From a checkpoint of a small image classifier: arch resnet, widths [80, 160].
Rows from block 5 of a small image classifier, named by matrix and row number. Rows with one number belong to one channel. Each number is 50 + 10 x the weight over its row's rms, rounded and kept within 0 to 99. All counts start at 0.
Before each channel's rows are labels from the 100 images, of 14848, where the channel reaches its highest value: "responds to" is what is common among them; "lies over" is the class under the peak. Only what is clearly more common there than usual is listed. The data: small renderings of single solids in any pose.
# convs0: first 3x3 conv (model.blocks.5.convs.0.weight, 160x160x3x3, each kernel summed), inputs 0-159
# convs1: second 3x3 conv (model.blocks.5.convs.1.weight, 160x160x3x3, transposed, each kernel summed), outputs 0-159

responds to: metallic
lies over: solid
convs0.78:54 67 64 33 53 36 45 47 52 45 52 38 58 55 49 61 52 38 47 56 49 62 36 62 56 55 73 46 59 48 62 48 52 51 40 47 71 55 43 57 38 38 38 60 61 63 51 47 35 47 68 44 65 37 36 34 32 74 55 37 54 52 66 46 37 46 47 61 52 55 51 56 33 43 46 51 45 53 42 51 80 50 48 43 55 40 41 51 56 42 51 53 55 58 38 53 38 58 37 52 47 57 64 33 47 29 53 56 40 57 53 47 43 32 56 35 54 55 34 64 39 65 39 42 53 54 51 46 60 53 29 51 47 29 46 55 39 43 41 48 50 68 56 51 57 49 44 57 57 64 60 63 52 72 48 48 58 47 47 36
convs1.78:36 43 54 42 62 67 42 54 48 58 51 46 32 51 49 52 49 57 51 43 41 46 60 36 66 46 42 56 51 47 49 60 51 50 42 39 39 54 44 35 41 24 43 45 52 47 39 51 46 49 31 44 53 57 41 31 52 37 48 74 47 52 54 40 44 57 35 44 32 72 70 39 45 43 50 59 60 46 61 57 60 47 73 52 61 24 65 37 23 48 66 57 26 44 37 39 65 51 46 48 59 52 49 45 43 73 43 43 47 61 44 37 58 48 49 59 57 55 40 27 58 52 63 52 56 41 53 66 53 49 60 41 61 49 48 51 51 31 42 45 54 59 44 50 42 45 45 57 45 60 54 57 54 47 59 50 48 66 41 54

responds to: striped
lies over: solid
convs0.44:58 34 52 49 59 33 56 54 57 46 51 66 39 45 46 54 58 56 40 34 54 58 63 46 55 42 30 36 54 53 39 27 60 53 41 62 56 47 45 62 53 48 60 41 49 59 47 57 64 49 42 67 49 56 57 60 44 30 44 59 45 68 46 54 41 29 61 27 54 52 42 49 57 47 40 71 55 61 52 58 56 50 27 40 48 30 56 60 43 59 50 69 44 55 34 48 49 50 69 34 26 70 41 39 52 50 50 54 44 48 53 48 50 49 62 42 24 57 47 51 60 58 60 25 51 38 55 65 50 45 49 52 44 60 48 49 62 47 37 57 51 49 43 39 49 56 54 39 52 40 51 46 59 43 46 32 28 60 54 54
convs1.44:41 36 48 48 43 64 65 54 39 50 59 54 62 51 29 52 51 61 44 57 65 35 51 53 45 58 59 40 36 55 46 49 47 30 45 37 33 52 34 60 50 65 24 49 43 54 28 48 36 55 47 39 52 39 41 50 48 40 31 45 41 23 55 48 54 45 48 58 54 47 42 42 40 53 54 54 45 41 54 56 56 28 49 45 32 48 20 51 67 31 51 43 45 48 44 37 49 54 51 38 28 31 41 35 40 56 48 61 53 54 35 51 59 46 44 52 48 62 35 53 54 53 46 52 59 42 45 54 27 60 51 61 63 57 53 49 36 38 39 41 40 52 60 54 47 43 47 39 44 41 40 39 53 41 50 38 41 41 47 61

responds to: dotted
lies over: solid
convs0.27:56 58 49 59 45 55 45 45 43 38 59 38 67 49 60 41 49 49 37 60 63 48 59 39 54 46 62 37 51 51 54 74 39 58 56 42 61 46 62 45 48 63 54 46 46 57 30 42 31 45 52 39 60 69 34 41 47 45 48 54 62 49 41 55 49 56 64 61 48 53 48 55 44 50 42 38 52 38 66 48 39 57 45 59 44 61 46 49 42 56 42 40 43 45 40 37 64 41 55 55 14 49 46 40 53 56 47 62 40 29 60 50 57 45 56 53 48 48 38 47 64 52 53 51 30 61 45 55 60 56 60 54 50 70 37 45 58 70 70 50 26 47 38 39 42 42 46 57 43 56 43 60 63 64 30 39 42 56 28 60
convs1.27:52 49 62 52 59 46 77 40 61 48 58 52 43 42 37 68 36 28 56 44 52 36 71 48 56 47 65 52 42 48 45 53 37 52 59 62 40 67 45 53 69 62 36 48 28 63 43 47 46 52 39 43 56 40 57 58 46 38 42 36 58 58 52 57 42 54 42 55 47 61 59 45 49 66 58 52 64 62 52 58 57 55 38 43 43 23 51 38 57 43 55 48 44 51 55 60 44 41 48 49 56 45 57 21 43 47 58 53 52 33 55 62 47 46 31 50 65 49 44 60 58 50 46 49 38 48 43 61 46 49 43 50 45 63 44 67 56 30 54 40 48 48 45 43 34 79 42 42 30 45 47 56 75 42 48 52 60 54 48 47

responds to: checkered
lies over: solid
convs0.132:59 65 49 55 37 48 32 53 55 57 58 55 65 45 55 49 49 37 59 60 53 42 24 58 47 49 40 50 43 45 38 46 44 53 43 53 41 27 71 35 59 52 58 56 44 30 63 51 62 48 60 70 36 72 55 42 59 45 53 41 39 46 39 54 58 31 57 59 41 45 49 49 66 59 51 53 47 57 57 58 48 51 28 28 42 55 54 53 48 35 74 52 53 59 38 60 38 43 46 65 46 50 54 70 45 54 24 51 28 26 41 42 52 47 52 61 38 59 45 52 45 50 61 47 50 77 38 62 46 56 42 51 39 39 54 53 48 49 55 49 48 56 52 52 41 48 57 43 47 47 54 48 54 46 36 34 40 47 41 52
convs1.132:33 52 48 55 51 63 53 46 46 61 54 40 41 64 49 34 71 57 64 48 57 50 49 62 31 71 41 44 44 55 45 57 52 29 58 43 42 58 55 65 46 47 42 46 65 42 48 60 42 35 62 50 54 50 43 42 54 54 40 64 49 63 48 57 64 41 47 47 37 49 46 67 50 60 49 40 50 60 51 53 43 45 59 47 36 56 53 44 38 67 35 61 44 57 68 40 12 50 33 54 56 52 43 40 48 54 47 61 46 52 37 46 24 40 63 75 35 64 43 45 52 46 55 63 51 55 35 56 29 40 55 57 47 44 46 40 37 51 50 37 39 57 44 49 50 43 47 59 45 58 55 44 29 48 46 63 43 49 46 38

responds to: checkered; sphere
lies over: solid
convs0.118:61 57 52 44 99 53 53 52 61 42 42 47 47 50 59 49 57 45 56 47 53 57 46 53 51 46 60 64 53 51 47 49 55 60 51 66 54 59 58 67 39 53 39 50 54 47 45 52 47 52 42 54 48 48 41 52 51 43 52 41 39 63 58 41 49 56 59 42 52 57 49 52 55 63 63 45 47 58 50 57 47 47 44 42 54 47 53 46 54 48 52 59 58 59 41 52 50 54 52 51 44 54 44 48 52 00 45 53 60 56 51 47 57 41 48 62 38 57 51 58 55 57 48 51 43 50 58 36 47 31 53 47 54 51 45 63 45 47 44 54 47 51 38 48 51 47 48 46 45 84 66 50 47 51 40 48 57 52 53 51
convs1.118:39 43 39 59 64 43 43 42 39 40 45 35 25 47 33 49 38 49 34 36 39 50 50 48 50 44 34 43 46 44 41 38 56 40 44 47 57 40 21 22 49 36 52 45 40 48 44 51 66 55 38 33 45 39 46 28 38 55 39 51 40 44 39 37 38 48 46 42 20 34 48 54 41 73 46 47 44 53 47 37 52 46 47 45 48 44 42 49 39 51 37 44 43 47 30 49 45 41 39 44 49 41 40 39 45 48 50 38 47 36 33 34 53 43 42 47 45 32 35 54 42 46 36 35 50 40 49 49 41 55 39 42 52 44 34 39 49 39 36 47 48 49 47 39 47 43 44 48 36 35 42 49 52 41 57 46 47 41 43 37

responds to: striped; spring
lies over: solid
convs0.56:45 50 58 32 39 46 46 53 64 31 53 52 43 64 45 48 43 52 60 53 54 60 70 46 57 41 63 47 62 41 47 63 59 44 52 45 57 52 50 41 50 65 44 59 67 61 69 48 38 53 48 32 41 58 30 49 57 50 42 29 40 47 39 34 60 48 42 56 51 47 63 50 45 32 48 29 30 42 66 34 50 55 41 42 59 62 40 46 54 43 40 47 50 34 58 50 64 58 41 59 62 47 43 46 57 56 40 72 35 36 60 43 37 36 44 27 62 61 40 47 37 38 50 51 46 61 42 42 54 54 60 46 41 54 39 53 47 62 35 42 45 41 60 35 42 47 48 48 69 54 47 58 76 59 60 52 51 55 44 54
convs1.56:46 39 46 34 43 62 65 56 50 68 47 41 44 45 42 37 55 54 43 40 55 40 58 51 54 62 50 61 33 34 48 62 45 33 43 43 34 44 49 33 53 53 58 44 57 52 27 56 54 67 51 62 50 40 36 38 48 48 42 39 72 42 62 59 57 46 52 50 69 53 60 47 32 52 66 58 53 59 42 53 44 47 49 58 44 56 56 46 60 41 37 64 52 35 62 48 49 55 55 47 47 64 45 67 45 40 39 54 60 59 54 41 50 54 62 57 42 37 56 32 57 63 60 48 62 59 59 54 35 67 62 60 47 60 39 45 53 39 38 48 73 52 40 27 63 36 46 48 49 34 61 54 70 61 57 54 26 50 51 52

responds to: striped
lies over: solid
convs0.152:38 41 45 56 49 56 36 61 48 61 56 46 63 55 49 35 57 38 49 65 46 67 58 34 40 63 48 50 38 51 48 50 40 38 41 70 57 46 29 63 46 42 43 44 42 55 46 50 30 47 50 55 58 39 45 53 48 43 46 55 43 54 50 70 42 43 59 51 35 40 55 49 44 56 49 63 68 47 68 60 41 37 31 46 38 41 38 40 49 38 57 40 59 50 41 57 54 64 57 60 48 53 53 36 55 51 58 56 49 54 40 45 54 47 42 60 32 47 58 57 36 54 52 48 51 51 53 59 45 46 78 34 40 24 63 38 31 43 38 48 40 52 40 64 61 43 54 45 74 34 54 28 64 44 62 54 49 48 63 63
convs1.152:48 47 63 40 51 57 62 57 53 43 51 53 64 43 30 49 55 62 42 35 29 47 40 44 54 51 44 35 59 59 42 40 45 19 54 49 50 57 47 53 53 47 42 48 43 43 31 68 54 53 48 27 47 56 58 37 42 50 52 51 46 64 57 55 60 53 41 45 38 32 61 53 39 48 49 46 59 47 44 48 56 59 59 49 51 56 35 64 49 41 49 40 47 43 38 52 70 38 28 66 51 46 50 43 47 54 53 39 56 49 44 44 44 55 45 51 54 24 49 43 58 42 59 47 41 41 51 38 44 33 72 44 64 61 53 54 50 45 55 51 39 41 46 13 47 55 51 38 47 69 58 43 81 49 56 47 33 51 48 41

responds to: checkered; blotchy
lies over: solid
convs0.6:47 49 55 43 38 46 25 71 56 40 61 40 69 46 59 67 69 50 55 41 63 66 52 61 57 67 52 66 50 32 49 48 48 36 55 50 62 44 45 45 56 53 51 35 49 47 47 46 62 56 40 49 27 64 54 38 51 36 47 49 61 49 35 60 44 47 40 55 39 49 41 43 65 49 45 56 41 67 44 57 57 32 45 58 38 45 46 33 55 46 44 47 62 48 47 60 58 58 53 45 45 26 65 60 42 53 62 62 55 36 47 59 48 47 46 39 47 40 56 68 46 38 58 30 47 53 38 51 59 35 44 25 51 54 64 54 53 37 58 35 44 69 47 65 47 58 25 43 52 54 55 59 53 45 56 46 44 58 55 39
convs1.6:63 39 62 52 55 52 35 70 61 54 64 49 51 51 61 50 45 48 52 34 53 60 56 48 39 47 42 58 49 46 59 42 48 59 56 28 59 37 58 74 49 40 51 40 61 65 48 57 50 65 55 70 64 55 62 56 46 45 54 53 56 64 60 64 36 47 49 59 38 44 48 50 30 56 54 45 45 38 42 63 54 27 58 52 48 52 55 51 63 33 64 58 56 40 37 51 68 64 38 48 38 59 53 46 46 57 53 53 63 59 51 46 42 58 51 59 58 43 48 43 40 32 31 46 61 39 53 32 48 49 62 64 55 51 48 43 44 53 41 53 56 44 32 56 45 37 65 66 66 28 69 46 29 30 64 56 55 53 50 55

responds to: dotted; blotchy
lies over: solid
convs0.135:39 51 72 51 29 46 52 43 58 42 52 36 55 52 41 58 50 38 59 58 44 45 53 50 36 62 46 61 36 51 51 31 51 59 44 50 58 57 39 51 41 53 45 38 46 45 36 43 44 48 49 54 47 36 45 38 63 60 37 41 45 37 45 42 53 49 45 65 34 47 46 40 55 45 45 59 63 65 58 55 49 53 47 33 72 38 65 47 25 26 45 45 57 43 71 43 61 53 46 38 39 49 60 39 63 27 53 67 55 43 43 41 43 67 30 57 47 38 56 61 60 55 52 36 50 52 47 49 59 59 58 57 35 43 70 66 41 69 66 55 54 55 56 54 38 50 66 35 49 50 44 48 50 66 50 38 40 46 36 56
convs1.135:44 55 55 59 73 41 55 58 50 38 48 45 58 56 23 35 45 39 37 51 56 56 53 32 53 42 55 43 56 43 49 69 59 54 40 67 42 47 51 50 39 53 53 53 50 37 62 30 67 61 46 48 62 53 72 53 59 50 20 58 27 47 57 52 39 73 30 36 81 41 59 54 51 59 39 49 42 33 47 51 55 61 47 55 44 48 46 55 68 47 46 34 47 61 49 47 47 43 58 54 43 39 53 57 43 46 41 39 55 64 63 55 43 56 60 40 51 49 61 56 55 64 39 36 47 47 38 38 59 37 54 46 51 45 54 53 42 49 52 62 58 43 36 58 46 47 41 32 51 36 48 51 39 65 50 52 53 48 37 51

responds to: metallic; dotted
lies over: solid
convs0.21:34 33 64 42 38 44 48 52 53 57 51 69 62 62 45 29 34 57 44 39 58 64 34 58 40 53 56 42 46 62 42 56 49 49 53 47 38 41 59 50 41 63 55 55 26 59 40 49 42 51 72 55 54 41 50 46 49 55 24 39 35 40 50 56 47 58 56 42 48 34 45 56 42 33 53 47 40 43 58 57 41 48 58 29 59 61 46 65 32 60 48 43 48 35 50 46 64 63 37 44 71 37 66 66 37 69 42 41 40 60 45 46 54 33 45 52 64 45 63 38 52 40 60 63 39 58 56 37 51 57 33 52 53 49 62 44 58 39 69 44 57 39 48 43 50 49 53 56 53 37 50 46 47 54 43 41 40 46 48 48
convs1.21:54 54 48 58 40 48 68 63 34 69 46 54 54 37 58 60 56 51 39 51 60 61 53 47 62 42 55 48 42 46 64 70 44 36 35 46 52 60 45 28 50 54 32 44 21 57 45 51 52 46 46 50 58 75 60 42 50 45 59 29 34 48 39 57 45 31 52 47 32 47 39 55 26 61 54 47 31 48 44 57 49 59 50 49 44 57 70 61 35 62 41 33 55 59 57 44 56 54 37 57 45 46 53 53 58 20 52 60 50 39 52 45 46 39 40 39 55 54 42 62 46 26 54 40 41 51 43 51 53 50 48 57 56 61 54 63 39 39 48 54 53 36 52 48 43 50 73 48 59 58 47 52 35 49 45 52 40 42 48 60

responds to: striped
lies over: solid
convs0.122:40 59 40 39 47 46 30 61 34 73 40 57 58 64 49 50 51 48 43 36 48 31 44 47 55 54 49 45 41 47 41 56 55 59 43 61 44 40 42 64 49 61 51 55 53 55 43 37 26 60 53 39 61 48 41 40 51 51 55 54 51 39 51 50 55 48 45 41 54 43 41 39 58 37 64 62 60 49 33 35 51 57 55 47 54 65 57 53 59 47 47 61 63 54 29 44 55 56 62 43 40 44 55 45 34 24 54 52 46 48 56 42 32 43 33 65 67 48 52 23 41 53 51 54 36 48 29 57 67 39 61 68 38 50 47 40 41 47 35 33 46 58 45 46 46 63 64 44 60 64 64 72 62 41 51 48 45 57 52 50
convs1.122:45 41 63 53 67 38 38 39 50 61 44 46 45 52 54 57 33 57 37 47 42 64 44 51 40 50 63 31 51 43 60 62 63 47 35 68 52 42 57 33 69 47 67 38 52 56 65 43 39 51 48 65 51 55 67 47 48 51 64 41 48 49 64 43 56 51 46 64 36 61 60 53 37 55 48 42 46 55 44 73 60 45 51 45 40 42 37 51 57 44 35 57 35 39 55 54 39 58 44 66 61 58 52 49 62 54 60 62 50 25 53 51 48 55 53 60 39 44 32 69 62 37 58 49 57 44 41 44 43 44 36 59 43 47 52 30 56 57 59 49 59 48 65 55 36 35 57 55 45 40 28 32 69 54 49 41 56 54 32 46

responds to: checkered
lies over: solid
convs0.71:45 44 59 33 54 58 58 37 50 45 49 37 34 53 43 55 52 58 37 38 43 57 45 51 61 33 57 37 41 68 48 32 42 51 58 35 32 55 44 29 49 38 55 55 46 48 57 43 27 63 49 39 50 47 50 59 51 57 53 35 53 64 41 51 56 58 50 61 65 60 53 34 37 36 51 59 52 59 39 43 39 49 64 62 54 48 81 45 34 44 58 49 46 56 49 52 42 30 46 48 61 31 56 73 45 50 57 38 54 60 58 47 50 60 62 42 53 27 41 44 50 56 46 51 41 53 34 54 60 36 35 59 44 27 55 43 45 53 44 43 68 46 55 64 49 63 56 53 43 37 53 61 43 45 49 55 57 71 63 50
convs1.71:58 52 49 47 55 56 58 52 42 41 65 59 49 30 68 45 34 46 35 47 56 57 60 52 57 56 63 49 49 49 62 63 43 40 49 58 60 46 53 76 40 76 32 46 63 49 52 60 45 35 42 58 45 42 44 36 52 53 33 63 81 37 66 46 56 63 28 57 52 41 48 55 55 61 57 49 53 68 51 69 50 60 60 39 38 50 53 48 60 53 53 54 68 49 53 42 34 59 44 40 29 52 54 52 32 43 31 32 43 56 43 60 52 46 45 61 56 50 49 46 49 59 56 51 65 50 38 55 50 49 39 52 48 48 41 38 58 58 50 49 53 41 55 31 35 65 55 33 51 67 49 49 41 57 53 58 29 54 49 54

responds to: jack
lies over: solid
convs0.25:55 36 45 45 42 50 60 50 48 59 36 40 62 63 62 46 45 49 63 70 62 50 56 61 47 44 64 47 26 56 30 53 54 36 49 62 35 56 29 55 39 53 44 51 61 55 58 51 54 52 42 60 49 56 53 34 35 29 53 53 57 46 31 51 54 46 70 56 36 65 38 34 43 35 54 63 41 45 61 48 30 40 59 50 49 56 40 55 36 43 44 41 41 58 73 59 49 34 70 38 46 55 53 47 42 46 58 65 34 43 44 54 45 45 59 44 42 49 50 60 37 37 64 37 51 50 59 51 36 37 42 30 40 54 61 61 49 38 47 48 54 45 67 49 52 40 52 68 55 36 44 45 39 59 50 52 33 57 53 55
convs1.25:40 26 44 41 55 57 56 45 44 65 38 46 41 62 42 50 42 36 49 52 37 54 52 55 45 35 45 62 63 50 81 44 42 51 46 57 54 44 67 58 71 53 39 46 63 42 40 47 41 49 51 42 60 55 60 48 46 54 51 59 47 52 62 59 41 56 26 36 35 47 39 41 45 50 42 48 46 21 47 48 41 40 67 35 59 56 33 64 59 53 42 47 46 53 36 44 49 44 60 53 43 52 53 60 46 61 60 70 65 56 40 51 74 51 54 42 50 46 62 47 48 60 41 25 61 63 55 40 44 49 50 51 55 60 40 37 42 37 54 36 45 39 54 43 58 45 61 40 56 54 40 46 58 51 50 48 71 32 65 44

responds to: jack; metallic
lies over: solid
convs0.29:63 52 68 62 43 53 55 50 43 41 38 37 55 47 71 62 50 58 46 53 56 55 53 24 47 56 65 41 57 46 72 42 44 56 69 47 34 45 43 44 42 49 43 43 59 45 54 40 55 23 58 60 42 50 66 60 51 37 48 42 35 68 39 53 45 46 36 50 47 44 41 45 67 33 60 51 36 49 27 49 57 47 42 56 69 55 59 39 42 35 61 49 47 41 64 53 43 44 41 32 63 53 27 53 62 65 59 45 53 46 54 46 56 53 44 47 65 45 60 54 45 41 54 61 51 48 41 45 51 53 48 52 61 35 57 44 48 50 68 50 56 46 48 43 47 48 35 58 40 42 54 70 26 68 44 37 54 55 39 65
convs1.29:40 61 52 51 53 42 50 38 33 48 44 51 59 58 37 45 58 43 49 54 60 58 52 64 55 63 55 48 52 33 58 79 46 36 51 50 59 42 28 60 23 52 49 47 59 76 65 49 51 54 47 52 29 42 41 50 41 42 61 60 51 45 56 55 57 65 52 55 57 57 55 43 46 47 55 66 47 64 41 59 51 67 55 46 47 44 43 33 43 41 48 45 50 42 42 54 51 42 44 64 63 55 60 64 38 52 44 43 61 37 55 50 41 57 40 60 43 61 34 50 67 41 55 49 50 35 69 55 48 54 33 47 47 47 55 25 50 30 57 63 46 53 41 36 60 30 35 56 57 60 52 45 49 32 58 47 59 46 72 44

responds to: striped
lies over: solid
convs0.5:54 56 36 48 51 45 47 46 52 55 32 62 42 56 43 48 56 33 46 57 39 35 60 45 51 40 34 56 47 55 56 51 64 70 48 48 60 69 40 48 59 41 53 47 59 52 65 39 48 44 41 53 55 42 51 62 53 50 49 45 50 49 44 20 43 38 49 58 67 50 36 45 49 52 51 41 42 32 37 36 51 50 62 52 51 48 66 48 41 75 59 46 41 53 42 46 39 33 52 68 39 47 47 40 50 43 38 40 58 40 64 53 54 68 50 11 44 26 46 47 36 46 39 46 47 39 33 65 47 61 49 44 59 61 66 57 48 64 55 44 54 47 45 50 52 41 56 50 39 44 50 62 52 32 55 39 71 48 59 56
convs1.5:49 28 38 39 34 58 58 70 57 50 48 54 35 39 59 54 43 64 48 32 72 50 43 52 47 48 48 43 67 42 51 38 63 38 43 55 71 41 56 71 57 56 45 52 48 51 43 53 43 59 55 57 40 54 49 36 53 38 56 36 37 72 55 47 34 46 58 41 25 50 50 63 52 33 30 64 53 53 44 45 50 45 40 50 49 59 43 53 59 28 51 54 44 64 66 61 54 54 46 38 44 55 60 48 40 54 61 60 65 51 30 51 61 40 52 43 40 59 43 51 58 51 62 49 45 45 51 43 53 58 48 63 54 40 50 54 51 25 38 48 55 41 47 49 66 63 59 52 55 35 49 67 59 36 64 50 56 45 29 35

responds to: metallic
lies over: solid
convs0.53:48 61 53 49 32 59 38 46 53 55 51 38 42 40 60 43 58 36 44 52 64 54 51 62 49 56 57 52 36 40 49 51 35 61 43 48 57 50 51 61 46 60 30 40 50 48 54 50 34 29 63 60 36 29 50 57 42 40 48 37 44 54 24 59 38 37 44 59 37 29 46 47 66 61 61 40 58 53 50 40 46 48 60 47 58 55 41 44 57 46 43 25 45 30 73 54 58 30 54 44 59 35 37 47 59 65 50 45 40 65 56 43 53 56 38 41 34 47 49 52 42 48 54 51 59 57 42 40 47 45 42 50 43 44 53 49 51 65 59 51 37 41 60 75 48 44 46 41 59 42 35 56 61 24 41 53 54 48 45 36
convs1.53:38 40 41 54 50 66 30 43 57 53 55 44 48 43 42 61 48 40 55 49 60 42 41 41 29 51 58 32 61 52 41 62 64 43 54 49 52 54 37 54 40 55 52 49 58 42 72 53 61 57 55 50 46 62 56 45 58 40 30 69 46 39 51 57 61 58 51 46 48 67 55 48 56 42 68 52 31 31 59 39 41 36 58 44 53 53 49 55 52 58 69 56 47 41 53 41 33 43 52 61 47 45 54 63 44 32 40 41 57 31 46 46 68 41 53 66 41 55 44 45 37 68 51 41 29 49 62 51 52 45 38 34 51 77 44 39 74 49 29 55 57 49 44 52 55 30 53 44 47 45 38 37 41 49 45 37 52 44 49 41

responds to: metallic; black; sphere
lies over: solid
convs0.9:41 58 52 64 48 64 47 47 44 50 65 66 57 41 44 51 51 70 33 47 48 53 46 51 50 51 50 63 41 68 53 45 59 46 48 35 42 47 33 41 54 52 43 36 48 68 54 42 44 43 53 40 43 43 49 58 65 44 36 36 49 68 49 48 45 71 60 46 50 55 55 50 48 55 43 21 62 50 52 51 56 47 53 71 50 55 41 46 47 55 32 41 52 50 53 51 54 37 33 71 63 61 44 46 71 63 45 46 45 41 36 47 61 72 61 47 51 55 42 38 58 47 35 35 45 60 32 52 52 40 47 53 30 32 49 20 41 46 52 50 42 54 64 43 45 51 36 63 61 48 49 64 39 59 56 60 46 63 63 39
convs1.9:51 27 50 53 34 52 45 42 32 46 63 68 50 54 30 33 48 50 58 52 51 44 50 65 49 59 43 46 39 51 50 62 47 32 32 55 82 42 57 62 39 54 37 44 58 46 54 71 52 58 32 50 32 36 45 52 50 49 42 52 57 59 56 38 47 33 54 47 52 54 52 43 50 37 45 41 49 50 64 48 54 54 78 42 64 61 58 58 66 46 44 52 33 58 45 48 50 53 45 58 60 51 48 52 41 48 53 52 34 34 32 48 54 54 48 60 47 54 55 42 50 78 58 59 50 68 53 42 53 50 45 45 58 52 54 31 59 56 48 44 31 39 35 48 52 42 31 57 72 45 42 62 48 64 42 58 44 54 40 42

responds to: checkered; sphere
lies over: solid
convs0.98:61 60 46 54 53 67 56 57 48 42 52 50 50 48 42 68 60 54 44 59 37 56 53 62 45 47 60 63 81 38 26 47 52 61 52 50 38 50 70 44 77 49 32 41 42 44 40 67 53 39 44 47 44 51 44 53 55 39 38 37 67 53 37 43 30 50 54 59 54 50 52 66 48 57 35 30 54 45 64 55 48 67 52 43 34 27 56 56 49 51 60 57 41 59 38 59 64 51 54 41 32 44 63 25 44 53 49 56 42 53 59 55 47 45 45 45 52 47 48 38 43 39 40 43 45 35 48 33 58 51 53 45 46 58 56 49 49 51 35 39 39 49 29 50 32 56 64 46 44 43 53 57 48 39 51 50 58 69 53 46
convs1.98:59 60 38 56 42 46 33 61 43 49 46 73 54 44 52 50 37 58 35 47 44 35 35 55 53 39 49 55 47 55 71 22 51 44 52 41 53 36 50 50 46 37 63 59 41 52 54 55 47 49 42 42 45 49 41 57 36 41 44 45 41 48 48 51 67 56 55 61 23 51 53 65 67 44 32 48 49 36 50 53 41 51 39 49 52 48 46 42 51 60 41 46 44 56 56 72 38 60 50 51 45 48 41 47 58 51 41 55 46 60 52 45 47 69 48 50 27 61 63 52 46 60 41 54 74 51 44 38 58 48 33 48 57 34 45 57 22 61 43 60 54 49 57 51 56 39 42 28 42 41 36 43 22 36 51 46 63 57 59 54

responds to: checkered; jack
lies over: solid
convs0.67:45 42 41 44 27 32 51 36 27 41 39 51 60 42 56 54 41 41 60 50 39 55 43 29 43 51 39 31 43 62 45 57 60 36 43 70 56 50 64 35 68 56 55 59 48 47 63 43 50 55 45 45 50 34 27 47 53 41 45 65 55 62 44 52 59 27 41 50 43 34 65 43 53 49 43 50 58 61 48 55 41 43 52 82 52 55 48 53 39 48 51 67 62 48 63 43 54 59 62 42 58 50 35 42 57 52 62 39 51 47 47 68 52 46 40 50 58 46 38 65 31 47 55 61 51 54 36 54 46 56 38 52 50 61 46 27 62 48 63 42 49 55 47 62 55 49 58 71 60 41 54 46 39 47 60 40 47 59 58 49
convs1.67:51 56 54 39 80 48 52 62 37 48 48 48 60 59 51 38 61 40 52 51 65 40 44 60 56 47 39 56 44 44 64 47 41 58 54 56 52 58 53 32 50 48 38 56 23 59 51 49 50 50 39 49 61 28 76 62 63 43 60 47 44 44 58 48 53 46 46 49 27 53 44 24 38 36 59 46 30 57 50 45 37 52 49 56 55 50 54 53 43 61 56 35 41 58 51 61 54 39 48 54 68 33 61 51 44 34 48 67 53 31 56 37 53 67 60 50 45 59 42 50 31 54 44 51 37 30 49 45 48 41 57 43 61 44 46 49 47 63 43 53 52 45 53 36 38 67 67 51 51 63 59 33 54 57 65 46 62 44 64 53